config.yaml
encoder_arch: "vit"
model: "masked spectrogram model"
dataset: "strings of digits, spoken by a formant synthesiser in many voices"
train_examples: 39062
n_mels: 64
hop_length: 160
input: "log_mel"
win_length: 512
method: "mae"
mask_ratio: 0.75
loss: "mse"
encoder_norm: "rmsnorm"
encoder_norm_position: "pre"
encoder_activation: "squared_relu"
encoder_mlp_ratio: 4
encoder_head_dim: 64
encoder_fused_qkv: true
encoder_bias: "all"
encoder_qk_norm: true
encoder_layer_scale_init: 1.0
encoder_parallel_block: false
encoder_inner_norm: false
encoder_moe: "expert_choice"
encoder_drop_path: 0.1
encoder_num_experts: 8
encoder_moe_every: 2
encoder_expert_mlp_ratio: 0.5
encoder_experts_per_token: 1
encoder_shared_expert: true
encoder_patch_size: [16, 4]
encoder_layers: 12
encoder_width: 160
encoder_positions: "rope"
decoder_width: 192
norm_pix_loss: false
decoder_layers: 4
residual_init: "scaled_by_depth"
optimizer: "normuon"
muon_scale: "match_rms_adamw"
learning_rate: 0.0017
momentum: 0.9
nesterov: false
orthogonalizer: "newton_schulz_5"
adamw_lr_other_params: 0.0015
max_grad_norm: 3.0
max_steps: 7500
batch_size: 128
epochs: 24.6
lr_schedule: "poly"
final_lr_fraction: 0
warmup_steps: 370
weight_decay: 0.4
adamw_weight_decay_other_params: 0.01
Rows from block 7 of the encoder of a small masked spectrogram model, named by matrix and row number. Rows with one number within an expert belong to one neuron, the router's apart. Each number is 500 + 25 x the weight over its row's rms, rounded and kept within 0 to 999. All counts start at 0. Numbers have three digits each.
Before each expert's rows are labels from the 100 clips, of 14976, where the router gives the expert most weight on average: "lies over" is the class under the peak. Only what is clearly more common there than usual is listed. The data: strings of digits, spoken by a formant synthesiser in many voices.
# router: router (encoder.blocks.7.mlp.router.weight, 8x160, trained with AdamW), inputs 0-159
# up: expert up (encoder.blocks.7.mlp.up, 8x80x160), inputs 0-159
# down: expert down (encoder.blocks.7.mlp.down, 8x160x80, transposed), outputs 0-159

# expert 5
lies over: /f/
router.5:524455522516516509467502467522512521528471460461511514544441478518543448525495480545492510478496533496488478504526490515501547492506509520532489513517474484524492510501509488471466460489499524519523489474502480475519519487463500555494456485468491474521493551485463468498480504576519466494516492515500470491524498489530544481509501493512513502510492529499501505513484517513504462551500515480465513471528472473513467475521508530435506505523457517492523483496563509526505510518522468
up.12:499569492500479498497496491504503475441517524486489497475513513475499509506515511517495518494493484478552490469488475487475488513500478511470479438529536461498483438541499532488449493507509512483466505412514486494502473442524491473512460455513517511509518503486463478491523470473551508547480480492554485520478505510504506525496457497479531504480528527503488481500507533533526490489480500516519500472458495467503530528499480494479515484482544531462494548481524515507490470490500499
down.12:498518485511517533499496504520531473470513504520474507483492502448503496467544479531516489518479513504513513515500503496506473540533531544516523429474525503536493461510516502467488470466476522471457543465514495505499523544499485490451487508547491489504517487553492509494511489482485477517455501532548540494507493494518475507519476481485538483472520562480484485493519473477555511486502487521526471527470508516466532518524522492527505480507531506428481493520499476560499472501485525
up.13:543486479472501488540499503504513515475534494516504471473492501479507495523463495506525519521523458503470476481487516441438471504496440466536507486497501513505458550521511484485519509530477502505495569500451514506439490518489425486526528495505528547477484533469462497505480516507502501522494510520486453476493527514440516491488514507484532545493486490510493518500491495485461496479509502512512492499451522499525515474481520511467493482532527465467513481520491527480528469482470536
down.13:471484512474501499516533503491502488482461517530523503512492514525544492553511518509512516529515513501460535495490505500504460538544504554542501523449511484490482504433521518487497539526508531501490560529494500540464522517482548480523469482490468455505501489494512527473489529528489504488501541469489521488490451487505446493496515492485477472444494526524483501495563493502556515469485462492508500512487503524488487441489468508475466497493511505462494496475484485497469502464495532
up.14:524470489485499514484484499472535456505452471504538505492470545497479510491496502488497543483529542550463525473495492519457483454510544481498464483467500512509519516495523496545494513498530469522519534486479469497475497503519509485488459475509493496524505529490490570467504558499488521508470568521482428482525513509486538499567467486496498515466510486523504482511466524478474481470510488497495513542510477477511492523462477494502477533497509497524504461528539519481517500509486482
down.14:506513474485517477535496502486483536513514485473516530469495550495478508441531505496556503470466471490492531476468501480491502513505453482459479492499505531462492439542477524495504542511513520483529510490490534491501475492490517504501517515511525505495554536512494546492532471499561484494457517509464492502500498508520479508540480497461480495511561497517488502452539544529449515470487481506513482534456522478529488494513475485526495469526493472526492497493481492524535507507564491

# expert 0
lies over: /aɪ/
router.0:483549528527411486481484493498519489516542521503497485513518501495527493505481500485510477538479468440488494523469500508496517523528474494537506509477513523481464519474483524524486501488515487466499489552480496489506501489493478491520487477463528511426539473486501492486509464503516545512530472499541492501502504530484502484491470480505498513505505519527569526490477487484460540425497487518504502495484530504530584480504504470497472484539523507479509528479494460502516499501458498
up.12:551549499491531501505499545495574521480448534545477495491515522516505499498488508503523530505508515517481509505463467527544480455494540526530456513468496496478506495498523509503531514517504504489515483484498496477517521449491569517526485523514498533482506543504506490504546508492473517478495488492511519476502478517499455520515442485505531530486458482457478498482574503522468576486499519493505497475514500517486487500507508509485501489486500495501481469461547511526500482464465518
down.12:485460453501527552476489487513491521533508549498485523510524499478490489482502476520494502504505480494457508493461534558501506466495491524493479523489514510502517501534487466493549519489458521498502499457515539502522540532497450492519489475525508466515480531492485525462502494484493486481525540483493506490538551489505503507513468491483490476499479440496483504491509575514492519487541577496479517500470485550503466507478522493472546488539490474501491458494502468507503519469502555
up.13:476518518537540476499486473530520516491479521482530495485546529548452500491493513537526467470469444459470548526500523482516513523474487520554549453497520487484458541507530501487500478501487501509506517533497520479501491531487522496485523535509519498471499476516486544493479500474488513520502504500525523509506534500502492484493526446496440545480480494488494443515518487452482509451503537494494480466537497500489493513487527542541459465520507518481522504531465511510515494534497484
down.13:516488509516526483515491515482467473455542490519478493482467540513505490515526506551468447513512519491509490477498499542504457492490468521470535446486526485497490468447473512496512465482531515421491523528516487501529530531498504494485481511463486504498529510519495521534458531473506530518438526484465467478511442446510470473548498460486499515506507519512538499513539501486519498510505488543504508500514506447482528539477500494489464498492504489488510502513519501490449510473502483
up.14:467466530422459452498523497499513519499517471475528508565477501515560513503460503483487488482499489497507523525539524523509518514503521528541495540502521493485474496506494488522486493540520482529501458540505498506486485484510506470520534513465461509481502513524481484426531486565496488502522474483481523516513510464479537468530501514506489472531493522511520485508481515491476453529519532510481462505514487488513514511468519535441510514510506521522538518503503465500500504499553462
down.14:446520524471484474482481491504528502465511507470477490482481551460500488527517535485475474502473523503572461474460508525536504500472497508504522442481485475495452505496538533502463538496487517517497510486570540521532500510509513494528505490497502498486510488510523512476515526544509516505513499500493508546517480489508509515534521520472548505493509518518513441494488524478516453548497541500515501501451536508477501504501467481520497466534530523471515480446507445496493513490492534

# expert 6
lies over: silence
router.6:498505506519501476486501484517500491494506491512502521476490504526483503492486474532475529509521492492480470506528500517462486526511507496520506533477495517481510478500501492516492527511537505467512497499476484556509498473543481529499473538497489461550516474509552508542524493477502525481479504526469547503538484472501535486458529517465507518536510455500484496462477462508505468456552450510515497475488530543413476503513500523524516571448480485507506535534456491529481501547507514
up.7:513514440496450515480519535472485473492493527513484449512469478489487534537521488479457500495511509522520503521473492503508529511480494499501488456544562454448487530489525506485507467479504486522554514459510530483500501534506494502491463441447488473463503481485495516547511523525508526470501528502478482451523484539493546493451503494503517454485471462465478482504508516482519495516507530493487488497500499512537535477492523459549521517500471506490513508490524483473465503481472495
down.7:493515541506467529482519486524491453481450480477507471524457475514511490495479530525481504519518474552516514514486531521495485514494460503492536488481473532545462502542501492510472469537513458484489495496492493513548466541493534495497425502487463480526533502538490514458499511494450482474506461524512502510494498463485454530542478507520534549529498514523503472480505517464528460520515471558509502520497544500472539484492481523495501523520519499478479513505501479507501500498496457
up.8:505522490543487492488507540465490476443459465473464461504504521537494486512504511494509463494491540474480474481533523506475490491499477516493521502520464480532496492502518510484511487502540519498533487489496485473486492511471515464546510474521492485523497522499469517495550505555484510493544482479524509475480514475493528547539546491494496475514519513570496420480502507520502495493497508474495462498467479520497512454454526499503474464449490513493534522466461537533505491530534527
down.8:534498470555508481493467524492555518484505502515473503515505526525500529522505481540439501516483507530508490522491475525513487471500486448458487505520515515480508492503527525499493533552565471485553490510556498545496510458530526486528516502456488486494526483528518516516472477482490521475526469520487504513521485459544479509485513479463516493547531486520523494505547509503487489509486512472496525504450482487520495515519496505526516459483448542511481530518458528502511495504443495
up.9:525533532500500526492484494515516444491511503515506496455546527471482446514519500477526457483470495478501469495504506474508496460529523509508534508467530536539465528487485501512491493479523467498490444555499498504523490522472505545506481510516496478461547524512521482523487519475454515530493551584478477481498504513480452487504504492526500545480504501426534480529518500479523520485488490521508502453477494488516511500522499505545470514543494485481508494494484495523478478531481506
down.9:506540526488487506526507500459466500547507536508524492490515496480463471472511511547492480471474505497513474460477519487506527467512471512485512521506510498551504491519460515480487484571514527491450433509484458478484499491487519490506483497519483529449549500507511503513506515481468531544501499496513442455461506519476499510511472505510493491498523513467512506558479493508488544532513495511520564530478523484531516461519514505494459460556505504517515500481503467491506477461492517

# expert 2
lies over: silence
router.2:534482472476526514494481491538467465452534484511474487488491525497446525495500462538482530528518473542505497528519518483489485520490507496480537507463500494531509481477503525487519501509499479522510511504530486543475473504546545531479507511510499492543476461481535525521482493493438471503508479502481554512521478481500486434490497510495485497500471463510453517495465485544534513507472497498502516500539500498445533471464479521545513547454477486500517482545500491520492467532533494
up.7:524487521515488505464492473494521498493502502479470521501436531489527529503531498509473465457514507470518490536519526517464525502476512488452534532479476498510479434538478499492481509500486511485508503464536529526492474500533489554542516521466468486490478493525492542522519495507452492495502535485505508486504497493488501480480509502527472502500479547515489465546527539536458455508428512512537465522510498456483529476509493506474502484501525509478531495531471490499513539506435499
down.7:481478506453539517466467478465472512511487490489448489485481467541499478469480496506503522507515490542483489492504480506480493521463479531499482477487476490488537500454527488510469473520498532526542482498515466492516497474508550486514527496495498508552496474467545463553520510489510474493504521497522427455520494536538497540531523496506523472488484496471487544495478508494473493473502550462505539473461509487521495469463446497503498508531477490488484472506483492490497460466546476
up.8:558487502513529514476475485481518468530465520487451537486460454482513446543491514510463515474523496512516482460498498504483552515502502432508511511496472549458490455508491520487457481484536506520506468465496497476513501506507499522525507484445510484478506552482515508537491535489481493509505500525516546505520491556507473516500493508460487518492484481528506509487490496535511460477491474507511452555448472465504495498518474492505545510539504522493508481480534511512481494539496514
down.8:478551495499537536480502479532446514536501496498524480506542520495522487517507500521485538468482521486495493463467501486497561478461498503492525471543548516482487541494526470499491458531510481503511468517467478459499512485471505529524511492469516534472489489497515538507464539483477497565527522553510523478487481515536508486491462512519537512535479461506498511536489512480482515510507525533508493530433494516509483476492536469540549468476493500497522471514501509474478524526490512
up.9:514512489503521489522502459524536464488489462517507518508563503516485473556516506488496480484535524437507527533464489493539499538518494488513523500523483489478469525482492478514523464467493484500551503509508536495548473519534469508496502471463458487488502528468485474490527473482533539535532522512541551482484543468515449517517517520511492489512514469489481551502493519496508491496507525518500515499492483496556443517475523522505493499504473479523502506516558523473461509470505530
down.9:552497495522501540499476489526519494542465552489441532467510529495466457522475474476541521479503508531482547487571507508540555493487516479467503489499478516478509503484505502517461499482465497478492526487519514409502499509512496502486519515476510485509507523531475479506479541475466520505543546492505494537467524501496484483519494511489444481504510516506478496523468526541513524523453508490535484465521494506527470478464525503523530474491518470503498487505500474496482492503481527

# expert 7
lies over: /s/
router.7:505547479491499469531519506469466520479488529510510524505488542501521497496509546494528499485512440491511507482490510511512502535516544485512472488498495536492529509492480493529488540465453502541507496521552536512506505492513474481521509473540511512507517504563523497497480497518494506485447518452498463507503485544485498520507542482512489480489528508487509514469477504544513551465468543484528473536482498504523500515534523454532526461485528519540443494492504550507536493562481507
up.12:540478530504521502506494521512475501537536523444483457507441540511483483475473508468497469534496508524499487461486519463496526477482493517473509492539512544496495492533466548521516490464522567499497451455497488461511484526520494509513487543502501499488487492499457519477480506459470509513491518478501475536479484544508525515525505464493542491478505495464469502510468541522498480489485493516480492456464545477532502525494519505520481465495504489476455498510500521473523434524523507
down.12:489493539527473485528507522508527497460491523439475520530522485520479527528541484521485468546486446529505538532497528504514499520448521510504485507510538487503508522545475509484501473524521482538507528485492482495502495512515476478450498504458501442492481469481493505461472497510453520474528466492481529510500480529515513511496497498461477499478505550533550462518497498516532480501512497442489522519518533543511521476507535518523500530508527516466527471519519509560481474520517529
up.13:469457520490530498457497526508511512525449488488501538504436500529539491469519480472497493485465486488481498438518525505522534486538541527548523480475473497513507501503515473493442520458511457491484479482534506466460531479494481500493486506522484532508514530518452497486533526529517488501450498547530482495511514491519494515471500498491521484474521548457480484484501512465507524510527467505489525469511473487458509516576536526448524515507497491521493512500517509502498484501503531
down.13:491469497474476464478494508508524519440498499473505540502543546507519481550479520499509452521480464507540500535445504516510498528475478486471458532533462523494500434462456516481477458486497470510503507468514481483527470514451521514479523476493485480467478502502478451499548486510501506495484519457484486522511530486481508492535481497473481505490490528493520467495522524567530494483519527518532493512504505542484449507471485465519478467514503505493498524510504473516503491527470528
up.14:461466499504482479540522505492484507469502524474464474484478513507471474485540508431508548488497519550502524489549496482503473462476503496518504500500495549487518491476452505523497515471470494475536497505475493499503470506474512494530502499547469531510503453502528478499510505533497532479478523496500447505442509497484462494488492457497512483512521471493506474467488496438582469510478488453497500519452523522498520502531470474503458489509514533513474511489494512534517505540471493
down.14:504476491485529499471516487486458523521481517459496468483521508504482497499517532527512533530512510524479480480497488490513542526470509515508525493476488457435542485497557506472471526516521505484450536490445513457445565492474494524508484515521507494486457529498563549517484494543460512472513487500490508494514529489488503512475515477464477509474475523538497508529539503476495519486501460497495522484516531494514488478528544468510451471453520497466514491494529474496489494481484490